A small model that predicts nearness at each pixel, trained from scratch: encoder moe soft, encoder patch size [8, 8].
Rows from expert 2 of block 7 of the encoder, named by matrix and row number. Rows with one number belong to one neuron. Each number is 500 + 25 x the weight over its row's rms, rounded and kept within 0 to 999. All counts start at 0. Numbers have three digits each. After the name is the row's rms in percent of the matrix's.
# up: expert up (encoder.blocks.7.mlp.up, 8x96x192), inputs 0-95
# down: expert down (encoder.blocks.7.mlp.down, 8x192x96, transposed), outputs 0-95
up.14 171:523480522524461523502540466492489500505533478527497499451492492530521497489499510498541532514511488504478513467552493491510571486487512518494495513506484518513477458479521491470494525514500436520533484475454546503495490513488483468502497473509524472523490503483514522519515492510502510516
up.15 113:505517502503506522445513502517494514560527444508540512546485468528466504483540450504520509440499479530468502506430481494499489508524500493465497530539505526496465498499511481509521527517448519488510541513528487505519496450495472480512479482495497487512519523478503490499463419486515473495
up.16 098:514472457501496492548499509512490472442449503485505504510528516515525510470502509500492460513526531507531503503492521504502532533513507502487499479519492471478512537508503527523496490446547471448513526530470492507528487497476534540462508502530490484463490510499511485519514525515498485446
up.17 098:498493486487518531456509518526510509554495444509523526549496466520482500458538470475489474432507499519467522488449512489503494526523498483489514526541486499512460501498499461523537518484457514494514552540522473513518502476488511477507472491489503477500533493496498473513451415478502450474
up.18 104:505469422537500480530482509511491490503492466506482489539515462526536499500540486500491519486523472518515479494465547466515518538507512532488521527526520514493520506499549513525506495465514490445475530544478465500527478484468533532456485525514483460443479480532517472518519527494470478453
up.19 091:520470483492519529457483512528525487555491467526509503543493501527467488497524455495480471435489483526487536487437520512531500541538479510499533509556491497510494512492509490522541492503467504503506525519513457501502485495473539480487505506494511485507532493517497456488442427456532488482
up.20 072:520508526499520520505505465493478493488509513517525502539515511504491474526510519532547489490548440510492495461469454499522492502556531545482473486481525545456531469491533480504477490471511508458508548527498482492533500471508498539452501509505461494495509538521543492529496517527507521495
up.21 088:499487508479472498506504534500538465441471511490507514447495507446507528454500495491442448497506552495528503501541512488510512494514506453519508481508462472521469530505477516482513467475496486537518478491502530488471486535470508514511498514498536527520532495476482502502470454492516470427
up.22 091:495454506468482557478529513512473488527506498527532546492516465487500475451512505528502471483536489489482495474496517509489506495513472481471495482518477511507475474500517459526517479454476516453496529521504476508519507479502511528536455498501477507474505481481504503495479470475477455466
up.23 080:506488529539503468530473486474509507444500498470508493468491529438499507527528466469459440513508518509517519477514506488473499512516507502553522504521505494513483489498496540494490452479501492540526479507478545497487480505505488507511518496496544528528528510516511504527447456509496499490
up.24 107:490477466475490508485532526525492476522472462524515546545518464517485512457523497513511485453541502504480523480466527486486493514510493509468514501540483514510476515494525491518517496474486501462501556540516453496521492472490510528490458510504499485463499492500511485518487449497486440454
up.25 097:483514481500493532468537491508491505551511473528502533525514473526493498497464520511560522492511488504459496505500473507502483465479492488442475519453491520480497471501524442544489523509470513458473544491506482508519531483510478510514480463487470496474502488500520521502518524509498524529
up.26 094:515502473498506509451507519530477479561509433522526520551492453529492484470523483487502511450509488532461516470457522492517494520510497493467512527546486494512470480497539459537522528489452514467506555548522461510523512462472511496481469505496493456474505502510502468505479446463492469495
up.27 105:518485477518465469539496518476511496451491517493500468438512509460534517483502511474460497511518502473542488515553537522517533500500489504519488468503484468488528510504518516507493465476574458505509477490476504488502502536466497521496523520496512494470503483488503484497489566512508496489
up.28 084:487461496496491512493502521541512498534482484507523529490525493475488485480546522495466467485528501486474522489508558493471499538520515486530549494516478497546502508493486516524512487465512494520501521521494457496504499529466541544494460547473495511454502485554519495491469478485448461496
up.29 117:492507518519480475527528508454501510429504549493494471414505509449529504486469530481482508552495524457538488503571463499487504472492510501512457480473483486482491483502496495498482493515530486506507472464483551496503511518486464525498514488504506517511501502466492507500526548531486508516
up.30 104:516464495500503492529465522508491469470432519486475503494511533476511517514509486477445460508495530495502528515501534498483502550466503456556547502509489460511516541499471551524523473476529477550502459488498468496472459537495550482504518519474514529510513493546482500498485500514526502465
up.31 091:500505527489501524456493512504495492521497544500499492469479514465498497497527496472452464486460522461486523532528475501486491494484493462534537504494489485524486493494471502489517501540469503589490461461532532503459502510504513461531522479473531530552523477500473499483466463482515519534
up.32 115:489463434494518500516508506521498489533487448511492524543517483550519494477500511499518509468529478522471521473476544481517504520498488517465519509506504514495493490497535479535496511487515495445486557534497445496524488474471536531474471513502485463423504498519507480507492510495485456477
up.33 132:523472514516469511507512478485493496485502493527502498428503495504517503474522498480504499497510488498490521483575490498527581512489510513488497497514484510505490467482510480472507501490527417518509485471443539502508493520462504489501513474502507480515493488486518501516489517500494517519
up.34 086:518479558470490515484479492514503511521505526491477510476503542481487498507486474498481464506470543465474544504515493515489497499444492468534524525482483487524520512498469512491513494529484492577501429467516498492462499529497550436519512480487527517553496484520479523477467496510515505550
up.35 092:490480530508532512511485489498486516536479515481495482473496531478483477527514520482476474483457497487456550541499504518501492517482502479551551507503503488533516490496475514509518482506503496542500456519502475512481515529487547478486524495470511505524507494577463499476477514484507502525
up.36 087:504465487474513511454489501522513496566514453531530500540494462509472474489539482510513510434524453507477508498465512493515502526530465533462509510540514522499496461494506468518516508495479502455483558548513468504537521466461530507479480499507482474463498491507498475491455467476502463519
up.37 084:510473492493490524501523503528508496549508498500488516482503505507504488503480532467513478496481526507433550514527514508490485496432493481511515498441486450527519474501508459518518489502511496567465459485510473515468540516511526466523511495464498509491499477548484509486488527514489517563
up.38 084:507517485517461496525494528486511465443473499473502480502510491480516536461542428500461491495510545481535463476500498495469527505540509499508490489533470501485488549502515554494506486481511484483519517501497514478503469495472498538506472515512518500498523515451503483506475471500504473438
up.39 078:485522519504532455522482500466480483499494526501487477496492540483477514544481460492499486500488504490534478486525469476512501515508471513493498509492510502488513504502492546463484522538507491528492476475507537510524449481515481441481550466526506528564502523500462504495483497538526523490
up.40 090:518469457503490475553479515493502493452487503514477473506539510498564518490500509499500511522528490483526476508516525513513542539484490525489493494505497482469542522507531521509481488485554460473501481526464479500525500512469532517458505522527491489443474499494500493495501592542502512500
up.41 109:496523507484501521443528509528492507553524449506533520540468448537475502475533487498527506442505486524460507484466503487489486511509482476468499527502489513515465486497519468514506544494446526504505556524514499499507505458493493475521462490475497483514519508472494495498467411473505449505
up.42 089:509497523500494508471517492467486472499499522493536501517502506502464480510520472530534470470504444495497477492476440541531487478572505566460465481509484548480480478497511495472506492500455508478508515507517524508531511497508472487499496458543512507561499507471494496486438458513546511491
up.43 078:524492494485499548480512502506477458520490514507521558499540529504483484513541481520518468492555474480489500489476498529528489505530482516452488481461493520486511473491519519533517486471482507477485519520489458492515458520485495509509486467511467546498493532490485509459457498504502505478
up.44 121:496506511512472475535514511462511494437490551509475473421507520446547515495474530474469502547503525454523498507565489512499510472479501481523484483483480470498520498501491498494486484511548486533491466476480527497493510535475488520511517504501504526509493485491484517487521552515505522511
up.45 097:486483444499497530489529498504486483512483468512510543531498462529523519480522538514511502487525506502458511468484548478497506529480499493482509503509488513489474478499537477540510485449500500451486551521502480499509523480500496553489452516509498480445478488511521494513503474501474462452
up.46 088:511493468559544514523516468504505504525469494506489542488515484520539501497451534505522540520531487512486503520480531495495501519444536477478517494458517488504505487498517489536489507471527498456485537514482477507514495488528512522471466516484455491440507493559509494516546523528466518508
up.47 070:524476519483515535470503495486514496560491510506506504540498527497447452533508478508498454464480472517505546517479481521547490478552502522496519485518498522487516500485495503512544483486480505496478497496515474487516495507475549468501537440511492501530506480519487497478423466480542504513
up.48 074:528515520495516531477506467506504538517491517473485483526499520531489494525537532497518506495474438503456521506445491547522485508547529518534505461483501490479574519493498507521524500528514491495480523541501493507492541517471496503482536541506509471504500484548505485488498492484532510552
up.49 094:510504528467497537449497510519510501557528466506539504532472487524451495477554465478491453443499499516466524495475481494487483500525490483486522527508487497525448485493498462501543509494448517533515528502525515501484500486474496486530472472492506495514539512475492488487445410470515472515
up.50 111:523468474514484472561489512481506480425463526504469471465516506476536519491496530487464488513509520473526503503525522516520538498487501506529508476510498460480536518501495525509500473473560459507495459516462499501506495548470524525485530511514500515487486478503502493483511565528512504482
up.51 112:498504521493509477508477501486497511494481544492469467463497530487535497523502529481467504529468515478504516524533514516497493496458486465547524505455501457508530514502491522504493493527522501565482443479491502500466507532498505481499536527478517512499498478529483528486500547503512536536
up.52 106:489495434515506480495524488511499481513527449510494503541512472541543516481511528507532528501508466511490502472479561487515509515502486500456493539485501507485513473500542462554486516482512499463458546541483476497498512479464503537450475536500489454420483489525504488511523534485476458483
up.53 098:503515516493496498518481503504506499493475526485473476471489538488520508509523526479460465506480547479508517535535512497491501521479493443539533512478504440525517529501479525520508490507524491566485448467492509497450513534481517490524523512473525535510512468510483511491520526484503519502
up.54 103:498498527508503479537484496494503502463481561483453480440498532456533513506473518493469483538481530472525508519546511508489507495460487470540507503465489464515519515503473521508495482509532497558500446472487521504477501537495502499508534505485514531508501478509483520482521560517504534511
up.55 093:496522545498506540441513508507521527550507508493533487498475487479457486479537466491491463455489499495489517504490457508489493480556493485513506523507507512515468493493459485487527510522443512538505505488523519497490523487486483490537493479483522499541543505465485496490442429459512479515
up.56 102:500469450487517521503513510523481486527483449510501528572519485564505506501501483527555519468536474536490525484436522488520490522513503525444506500512510519484500519499533499531504518507496505449504560545506456500533484477491515510468482503511481465452493502523521472516501493503513487484
up.57 104:496483490484511523466506515511514502531509447497534514529509465520467498469542475517513472423523474511467505486460494492509494517542492503464484498541490517499456490497515470512528510492450518472516550541518482511523508465491494512507484486513494477491514497485512466510457419479507441476
up.58 085:505485459521483468522502535489522490467497495490484475448502489483582540476506492461446523509492534490523490537537549480496515504464489459534517506507471459518521543505504532524497492478522469498488484501469511490474511531437510525471489548489518495440497470481502489493514525483502498492
up.59 102:491490476489505519468531498509502505538516454507532537545499464535483501492495477529548521460517467525476504483453505494499499499534490516443482518520490531493471484498522469515500523497464520462511575536511485504535500466502486508491475491513505472479514520490514486525470456495497468494
up.60 100:521514565500487505513474505478503496465506536475543487461499534419468494488555486491441442503495519484519506510529465498495511499552533487553502475521499497536484507494468502488515470458483498531516475475501540491491503495499486513535513509504513552546541510470494493500493447489507504477
up.61 096:482530513512488477510542485464517511455537511477508495475502475487534502472449510489514533551495511472512467509539460485486506433477494494474438526457492496485472471503509446493468512487492508481499488481494544493498515477511452519505469485514494513481502495452515537521538535504478508521
up.62 087:499465486488523533457493505483480472522477483517493522523514500536497521499521473543526489442523468488510490482459487506510490534515463539435495487516481534472476470495501486494525481510475511461495530527514462498528494490481529496479482476543501499504479518496488478497472460496509471482
up.63 085:481506461549503425555514454473497484463480500496474489476498474492529514503436519486487532542479546541501510502537510479478499471443497462508512519484511490507468491501516492517464489485542477490481461485488512492493503502524524506462494501499511482489491483535517517525547547532489511487
up.64 158:529479522519461519505519468493492513501521486524509487446500491531511490496512492501529514494508495506474518481553486487528591496494521515491496510512491528507483456487513488469500522509508422516523480471444540505500489528475498471499503477511508484515496508479509503517504504503504516527
up.65 097:507504449524490466570511485492520498453474516505476494476531497489555530503466531468493517542532508502531491501526531498507526507467501477489499507462503483489509523505508525541475500506543477487493491512467487502514493529476526524465517513504478487448468477520500507492532578553479509513
up.66 079:492527516489504519454529507489530476526526498498549502494497498476503468468517465494499479484502501484514532509505443528501492449559493510457491488492480524514467470492488466513523490476434511526483501461520546494508536509475491530522500458517505487536544490486498515468446438467492478484
up.67 104:489539544497491492502498487495499518471492540483492497459504513459467510507457500507492498524487536493524485519540440504483499457501512489506474500477500519490486504504469492456480493524482498539524461451509561508492513515534455480530498455504506550558497501464495525498506496526508536519
up.68 087:491483505445499548469508501520505498536510470510492530536517487548479494529512474540525497458538474528458509459471493516523499503548464519462515510538487529498485475496519465496523510521478511484528535520523475502524496510502513484500504483510504474506494508496507478508467436484528480484
up.69 102:491506443511499499503509483541503502535509465520462501532511467542545514499468526479508560518514512541481512484485572491514510517456500485489524520484507472485534512502537493520481531480542477472484508507498454504505481494486508497457476533469484444447475495539512494523534544495484483505
up.70 090:522461485516521520502494490527485486551497465538499514556509491540474492515494479515558517478526447532462524493434507500519487524498509516475517518545502516487502529492511502508512498540483514488518516548514456506530476507506534471490498528494493489498478506544514491506503480519512492499
up.71 159:522482526519469519496541469496498501493520485532492493442503497535520497484513499498529518504506492502481519474559491483518572491487509517499497500504487518509477458479522495470495516516513440523525495477452545510496489522477482478493498479497529483523488508488524519521517503506506511516
up.72 088:491512519465516521488497481472475472487483522501478500504512534497471503530452493505499463527471535489497495481486432510518489491489506497496466512478531480459504512496500505473526500519489496508507463450513516499504491491533490469498519417510472536568501542477468501479483501529533544525
up.73 079:463515536504481472501469524484502524507547487446489472484508522496501506550527435499501517467455496484505494486500515520479504500500474546509506523547477505527534546501480509475483520541472504535481448536485499500504512513524549463508522502516544492521471436525499494533462506483519509526
up.74 105:502508485505498487507489500536510512492510504533461509474508512510530538507494526478504531520511521496497514516518557485504512517414503467521523498461483466511530522500505509545489534520532485540490466515502475491486502544482523483496506549472506491464482482541509501486529559512472500538
up.75 096:516505489516512448522472513508500522503466508481451474486493525514517531536518454506483506500484517518528481512503535509510504509482504498531541485492496469489538563504493543498505519551529482523508480517490484499492471529517513441473530542469516506500479491514480487505498541500541532504
up.76 113:514493539496502490530467496484508504452466567482474475446513540452518500524504519490454466531477517465523508521534507518510507510497494472568506472486503461500541522500479529496500475505522499554496429479485505501477506535485511503501522524486516517525511481502494506478507540509509526500
up.77 073:528459461464500551476542498525488475534471492496508576504543478516496490465460512520499493489541492506487533516509512509512490462489493482458510458477499520513512476501506479547528489448526495463482552493514431504531510478502531514496467490486472509488499496501492503470495510516504490485
up.78 086:507508512498516491511485500507495517475474493509459470510502513510479533522554464507501502485492527479527468467491530477489508560539492537540519506525481491474508561503522571467485506544517483487533554564482485499521482512494504507480495546488514507504491496514520467523495461491513484503
up.79 117:513496487533491473550504495465503510443484531508468465432516513477544507518471531485499528550502499469522474499568484510517518491474495507506476483479490478472531485500508500489483483514557476489501473501469519493510503516478489518477530508512513509479484492501500500498528595537499517529
up.80 102:516522505501472476533481511486527495452497547478482459450488535451510495500506520469449491533481530467515501521548495501508511495488486473546502499475513472501530504500506511500491488470560495531504447461490513490476483521466493523505513512481516518510519467486489491493514534477496521503
up.81 113:492489481479500520473515502516507500524498456507534525550502462506488506471519467525512497453530493517484488484457493481504493508539483511454489520548490522500462488494512471502520496483473508453522561546512486495526500448489504511500466491529502486472518504487512475528474429492499442461
down.14 127:473520464503506504480527514512523503521490455491526548533484501555522514515497488515573525476511485540501508475478510478502468496540475501458487507477455541525502527476512513518488525529505511490493551507523519528495500462532481492475517505495523504477481531502482485585493483484538480481
down.15 133:535479502517498479517518522485535475471481551529480460469522492467513483492455555502473501552473525481520464527520494516518502471464511485511503496467515457495517502534460515492457473486540494506511466522496478491503514544491534521504526507527490507496468473515467505510526540532510509516
down.16 105:435531540489499531482470472491504541550542506482485524480476504525469505529519465469504523492506458490480503487490508501495505504487455496515497517489510527526502474435512475479513511530460497529487501463510511509474468485525462461522459469463497496541521477468521546469473476468517538530
down.17 102:555497524533503467520493504492502466479501555529481497494497482481522497521480521508463515565495510481530453510534512497521484474469514503498506479453509489487519524538491539473437483549547489495508461500504491507478504496521516522491531510525493513511455512479493506480530520531488551533
down.18 101:486560563458481526482509501490478502494491523462519531494471535518475519523484504490499479516476513514494508480513453534518492480476487462522492489502489502516484496439478458460461525498492508544517456432521526541482517498523458447527513461495511526542499517438487533462511486492520538516
down.19 088:530527498481512500524524511512496504474480508529501481484499481486517493485494528525502499572500526502498448506506499488498480487475528502509503506441547499501506489526477489494441518508546481520492480516505503517500535477525480524492489516514495534509471520468487547523580517524465505517
down.20 075:499518500522475463518482513511528458503473500527446506513489491508497492496503480492449505490458513501527514547507502468497507537489508442542525547523481485519490497529463539463507574533488483546517471509520504492473516522481499475525475494486533542489516510467429549496536508480506469484
down.21 091:445516481512515510487484470486453537532516467436498473500476505516474486529529492485539509494514491477471491488494507510486507501514463568471483497489521536531525478474527503529534478528504508463465506470488489492504514454533501489486472455488464432465509466551550460495491534498505541549
down.22 088:531546532530508465511455508483529478483493497514467473511488528497470516514508499460487499487464514478543481508495491487521526515506516503525497504506498518497515527492483536476493490555536504516522486502519490495479500500507506467485525480528500477535518506493518502494526502522517558528
down.23 083:452515478458489515497529495507518519544473467461514506495520475517492500480504503506526535489524489501468481492498519508492469519527494497433497519439483529492504504521472481518577496550509518489453500496514485484483497476530494521453476465474489487459484531504490458513491526470480490479
down.24 107:538515552530528506507464512475522503487499510487484488488480502489521497498471472478493495539443475485529464513504493506524499500483492457536506495477532494478498467484484511454453497535521499531519467455502490522496507541514500465506534481512479497530505511468499536476511508515514563538
down.25 105:535492513517520474515482533503512474477510532533494495495491525488517491478508500499468496513504502463585504498476509474520523502505519496547507485548485498473495506517487552458471491495538500543548494505505507484484475531476518466492531551525508511500492521496493517493516507514514487499
down.26 088:549492524502517504530514522499548480469483554502483504483507494476494495521473515518473507556475516482556449519507482489511504476485510480512506476477528492504524508510454517469427491533547486522522449500494509519473477539527509509495549492527502563506491527472476542479504501515511540503
down.27 116:456513522470528538477487447486458520547497488483513547502496520539474487531527489506538480477488464523467540462495483492509488517503476500477525538514525548522494490428499466493545522535472490506475514492491513501490480463525476462494472453487467508485514487505507513498513485484478511507
down.28 086:542534503513537513506491473463465490485461509489476514510508498501518509525466472493509479510500506492495476487481487493491452540483471486481489553481539503490495493516510466493512480577497490497488478466523518536497471452529468472467501425492503480522535525457501506481545505474496538509
down.29 131:473496487505504518480490481520499522561498446488495521521497519545481516520525460513525503450556467531481562477469537503514512532535490498486513518529503510501516506497515513508562497495490507492497544517508490467487472469508525487508473486468479478476523512537515485514476493449529498475
down.30 102:436514504466520544477529456493505547526550474518520486498489466530480476505498505494527516492499498520480461471501481533486489494518475562484466520475507547517488460507537455488519489522491508469469533487493518513524522453528435541473465470501465468501489504467517473494511500488446503525
down.31 095:541487481525526462547521497519532506482510484505503491534511479484493506491500523518498509526544512552483477477520539503491479494554488519462469526479515520514505523586503530530502459499546513443483545549510510480519505492523515556460483521516489486454483525528499472549526518520495487495
down.32 124:529534575486490520496487524496496495483499540513506517480491515483481474512500480493474491513477504489544456501494464484486511500496535473538494497491508498504504491465482508458464524492496505542513474467498519535487489511525464462518511482503519545580495502442506539459522467500490543519
down.33 107:481532482472503513480513497477501504536512461472523550550483495556503494532503499498564507485504482549503527463475507449540486507547489521475509526488492546524506516481505497515501527541473504512513540474522522526472506462542464476486497498487531511488492514507483522564504477500525494483
down.34 076:486523428512527497514533526505501537498522477554508475496497451488468482488535540505514540487479498511490458496499492502478495496562509541453482503506497505488494525578525484528528481527532497460484563518504506468526517469508477559468484533491458509476503512527547468552513513491484498485
down.35 093:540515482491478493487529515503516514467516479533506507524499478492509498486509502510515491540517543524500455480530505454476476520515506524486453541499500522499482505548560479517480486522521495472494534512492515502509471458495485514501503515516503507505482526459536462548544502495450504476
down.36 086:572536531547502509525503535471482467470481538474471525478507505492499509511461510490512513569443522527506462511532488496496526488490527440525501511465514471485503537512496527492460504526528503525536455494517502536507476516516496519511535502494510505538497511468467554534530485514505518481
down.37 085:496520490515522491478473532479484491496520488564488500486521512485490490486505506503477489511511500490551418456490508469487485512522542472483491566522494526507490523532516529509495514526504504480501527497472510479511477495490473533483494543523487531546512533500555484491549496483487491492
down.38 080:450514512462508505485477477495465538527526492459500510509500519524503489529477540502505497493498461524456536535512519541549478506487456507505498509470545499530506468462471450500532484530477502500483490486493481522488523471540498471483503474496449461476499454563508507491472520497536504548
down.39 077:473488486479469516478536443523541524527515472481488484486523464512495476477518533505497532488484520535462516505509566547495486463502501513502490476481498492537501505522469468502531482496473494492518510517501496486491536529489493526509435505481494462446448509501510464520493503473501466479
down.40 090:450553503497499533462506464498466511553499492425520531501485513542460515503523497486501486461486474529487526480480490459510499504521481505506508523503485548514485482434491459477533535484441497508517519457501510525472473470521467460562490468484496507508501487464551531488476470471509509490
down.41 122:538480512538525465529483534483523472465497534547476481469526509466512490491443510516470494545482542474538481548527498502500497459481513491516491480492523460481509504521473526480479475517528474497515454504514494490507511555510542519490549507539497500499476499502487482491520541533518554502
down.42 090:510506474505484444504504499527569502508505520538492498469481470501517516469481495500481510506468545526568527540512500469530514485506510472522504487489489491496504521536480509485510522521538524528519504493504460506476562517473495515507473551477503502477519500519498491533526534500524487481
down.43 083:463507529509475465498484511487558499499488497531473483505474469509508491468499487471472503481426516497558488464503518488487515501495505457555505527524507506465526510510495490460489531545516494503564493478487490512476530483500503486499476529506540484504509473487539513561541509485510498486
down.44 147:481509480492522518458481471508474534546488467451515523530483509546472501510523489515530505440527470536492534460474503503511505539536501532477495514532514541508497501505523501501548508493478499473494531496504489487486486442523490480480470485469480487478515515516525483504484484467505466495
down.45 097:520519567506492505503469539507498510475487510461489484495484540506499494504483461466482483512508480496565479500495474495520497513493509465523485502508513490499510512465466530458493536536481476505515455473502503547496456486509506442495530485513526494523550493469516508465499500483497552539
down.46 084:495514533469466487488473529492464499489490482461491500501490516512476492505522470488474450463524491455507486457493465485495508517512495480502485511528485529512474497493512511450500532506513523539523495472521516537489468508463498477525515461516543509540494514446490546443480509468489502509
down.47 073:498500479515498455475502524522513521505501485573488494458518459495501515475525499509477525503516503504525454459489512480477493502492503489510482554453527523517523524552503501510461497555532509526513512507486512513484533497508466530504458561510506510508485546484513500527571521503459492477
down.48 073:524494505514475490534488497494488501491498495560508542484516493503509488486443498505489502523550511557486485526485476476449506545484515489519532588503541487508447499534506503500490568473495500487497486481530507532505469468503502489498472499493502525487516523441482506511545498524449466459
down.49 103:521478470539515467535525545501529492472494525533483495501517482454520494494466518526494537559484520473540464508515526475509501482498518483475487488475513480502527532557475532507473465518546487456484480515488484494506504522517527514482535524513516509516472507519513461523552543533493517494
down.50 130:423523494482507523461505463492461556548511466459527554518483508529475481509525472489534493478519450540482521476495497495516499529525482507477492518501508555504497477458529480499520533521476508490491526465494489505481477445530447470494467467481486485518516534479512505506483468469499503529
down.51 115:501497463477514521493545477502488500482529471513517527511502490517470504484506498512533476484525491529470483461484508473488499507556506539451455504531490528520458495531516478515517510479480507451495545510487498489525477462509486525485484470514482505488520506493510459515523483471483456467
down.52 110:515511565466495527495486516483465515498465529475487535494494526508490497514463470493490500500506520498542478496482460480509490491493519471539519486534499486494470536443479531463481541508481484537535478460496514542494458499502502432529533490486514533550505508448504521464491466526494546507
down.53 090:467471471465524517499531502474474509504529468476524519520507506506485501501479492499520509518510499524426483451507508523476491493496503553455480513485500530506460464518530458516522503489477491444487540512512521474513460447537461515443469488519475477482528521525518473525501488501471495499
down.54 102:461505462495498497474538467498480521520525456476552525524482488540471514519531494502504515464552493508455503464486520492491496517549499546468479489525508533493483500546523484507533484512493512452483553524492511479501498461517464505493458478503490476488510516524527479514497474440497476484
down.55 093:557460476526508462533516522512521494462504473528476514490516481461544495510470536535521520563480530501513479506510533498490496490487531531485491482475512485489520508559522507518480454502552524462504499534492507477511483489518530538466499519514487495486459516534505479537549557537494484521
down.56 111:491521556485499486494501511498527480487490543525512495477479498461510492489482513503451485521464495463527448525498478479498513508480487458554505500501489471492486450490475479442449532492503510557510454474495487518484516536492481466530494512512501532523479505451479564468513486499487517523
down.57 107:563491514525499474524506501492509491474486545545489488491506517466512477513463511486489528561474517489528471499514496495517504466461534469511497494469532475487528498511456514501439483526554480516510475475507481526497492529506530494497513524500497518512505516499497518498548539522507542517
down.58 093:453494535473525541512499465513464529523504490448509498524501512530445472550490519495535472482540485487464513468497491510505497531509468532467476514495530537514469473445490450493533488493477489485505520482507516534512482471589476467493502443497485488518541504532516510513489499501500502510
down.59 108:550496542496488475528485519485508473479483543530464458480499507459515486483477517484487495544467499472528503544501505512523501483469537476530518453504513470475515515518461524477456500492529515526515454479496488514494515544490537487504509508519498529502474493474476531470540504521523534498
down.60 105:473485435519510490485517471494517504518474476474479502532506470532494535526490494524549551517497504504448518494500530515484478497472477529443501517475505517492534522508504475551522476551538521458484533517511481497485486480492492514454479448502508478447490497555477464541488504490497480500
down.61 099:490482484516500488476477504508484483536461493492495515507499524493498501523516474517494482434522482497523548485491522500545508527509493512505525476556458508485523521503494554501568476507505497516529514517477501470487477514497547477505540508513484497508496515539492480503451523489528496481
down.62 089:521530514523469480515528522549576513496523536517500476501486501488501475473490504456479507522494539515539517484514496499518507442480521477529504496510529476503519530499474515476460539518527504522516505491473509512483523527507489504523502509482498493495494488463514507508513518504521520500
down.63 087:473489522482496558486479510511477534516511482472525528501505522512495496509530471512505478483545466456501496496495482520523485512532495544467492481493469510495519514506511501501531501522488507528504520509487508498479483502488487493525516476508486501515485543489508501464467468474496535529
down.64 130:482517481495516494491553510492518531540494444490538562547479513556500506512488500500576517488501482547494528457477510463506463509518499492465521517489483555515462518460520502516504534533483525490489533502510507520485499497535484474486518491494531482492481531506495513574499468514515474492
down.65 097:444517532487501536451493492491455521528517495448494545510472510532457508515540464526497491438542470509485498465490489493508491504526489520517480513536503531513498446474516480468540516506477503512503517467507502477491478463520457458507474458482488527523535514489497526488472468466509504491
down.66 072:510469491503518452488493508503518521504488506521459522514508503513496523521489480527512539516463501522548458473508572442552482494503492497496475505487512530523536561539505565517486498582582510500519493526505488477500530460512501484475513525459502505501508517508558481575553542528531524517
down.67 112:492465434524495476482509509517521515527522478522511475520508500505538507490538492511517493455527481501485565517515558503494497502528478527475494476499486486504521524542502525520554468506532505483489543536514479454492504496496545516474489518498480442454494527557519467523454517497494452494
down.68 090:545520500565520460515503534498498470487492534536504479492500493461505489470492518477492506520448504464556497524489507491516510488449522456516502473499516459475477516528457547501458528527522505518459476496520476497479533505493510506509489520493479526491497499488445505516526514538479508510
down.69 106:508508556448503524494463524493476488489482511467520547478473530482461472501522489505495465474529458476525466501486444506486512523503511489518514513511516511503487470457473493488461524494453493530508503494495514510481493481517501490525534468507507541542512500455471529461475455492482518517
down.70 092:514534495487506478493522527502533478453506554537498484504495468477504503461525519508457491502441533471560472522498473522531493483487509455522507478460491476486471451558481483476451504480512507539486492498519494489499530513491483521521507466522503512512473514453497494502498503482482537516
down.71 114:469524472492506499461549515498528521528525447490510545546488504553501504509497480498562507479519478541513525485483512473508463522536489488452492513476469550519498521493511500513495518520505530481488558493511530516481507464529464508469508498491530486494479526530491516570489478474519499501
down.72 089:507488496526466451510489526530560531511543501553511484473495470490530498456531481497507498491496489507528497523510536497504500473527483497502504487484458550504501510540526522477491499487510486518524526535503486501484539547462502503529452583499510482460472504489528497527496513474475467494
down.73 076:493518456478522499487525493511498519498480477575527489525510484485492476480488559496550492506517501526471504511495469486504487514488481484467465485471521469501475496523513454537548501504525500460493524489500511496487474488534476503497487496495427534488501503492519464500517508489481476518
down.74 096:490517496465519534506499515473469479501492480440505519509498498493470466490519490495513465469520466495479475457489474522474489508544487519491484541512536493491455475501503484481517473457451508486491530456482523495498467447525476509493474444525486520516517498484494507471486458493496515465
down.75 098:446505492452505537507545470523488499503522489488550512491522491520494476484498549497520499523508496526421510500507477517466498504494469527514480494498529485526465449485501442504502493437470488479474523483505502506502521486485490543512457466504497492466507483498492500505512494488479466492
down.76 118:493509468496522515473528494494467515533538446497534512512496478533491499511516500492528508459533506523446499450510513492457485512522498540449484535507504532530488489505534456529536493504494495447477561498520500493501480473519462503484460468492483494466531514509522460544496489473496468492
down.77 075:488536589546492529499454507506503512493522509522483452507467509464504505500536462504511503481475499476544493482487491466481519532542524505533513534541515490482498527488519521483470505534507480511540471493479516517477511505488490476512491500507501471538507482503507534476549500463496540509
down.78 085:510491488466494505509525494502493481496496514449528492487480478509481473508493516490499507528533482508469538531522469532479502466482465465491500491464559465533476444474462445522531507472456516512466483471505490520502507493527487517482470434507487480483520489478452523483497515501481466520
down.79 138:452506509481489519469497461502474502545494491453526557512477509540468493498531471521528483429521477520493545479466516485506494524531501504510506505533500537517471513473505498501534527480483497506473534486508509492494479479506494458532464492464489479506511503493507506502481466471514493483
down.80 100:459493503482551518473506461499447543534491459486517542516496490534476512526505505527540488467538500522458530458496512495494484505517494527453480507507501512507492498509507471517531468526471506479496541507483504489494500462546478487465468469493470525505515539524497500524505472472512468494
down.81 114:524515530514495473504486523479483478487510532512467484469496504491499507502479510481461519550456498500532497519511498506511507474448511467521501474455497478487521521497459541478451504518524487521513454475496487527483498550497513487497528505509492511529482475496478527479510525513521556528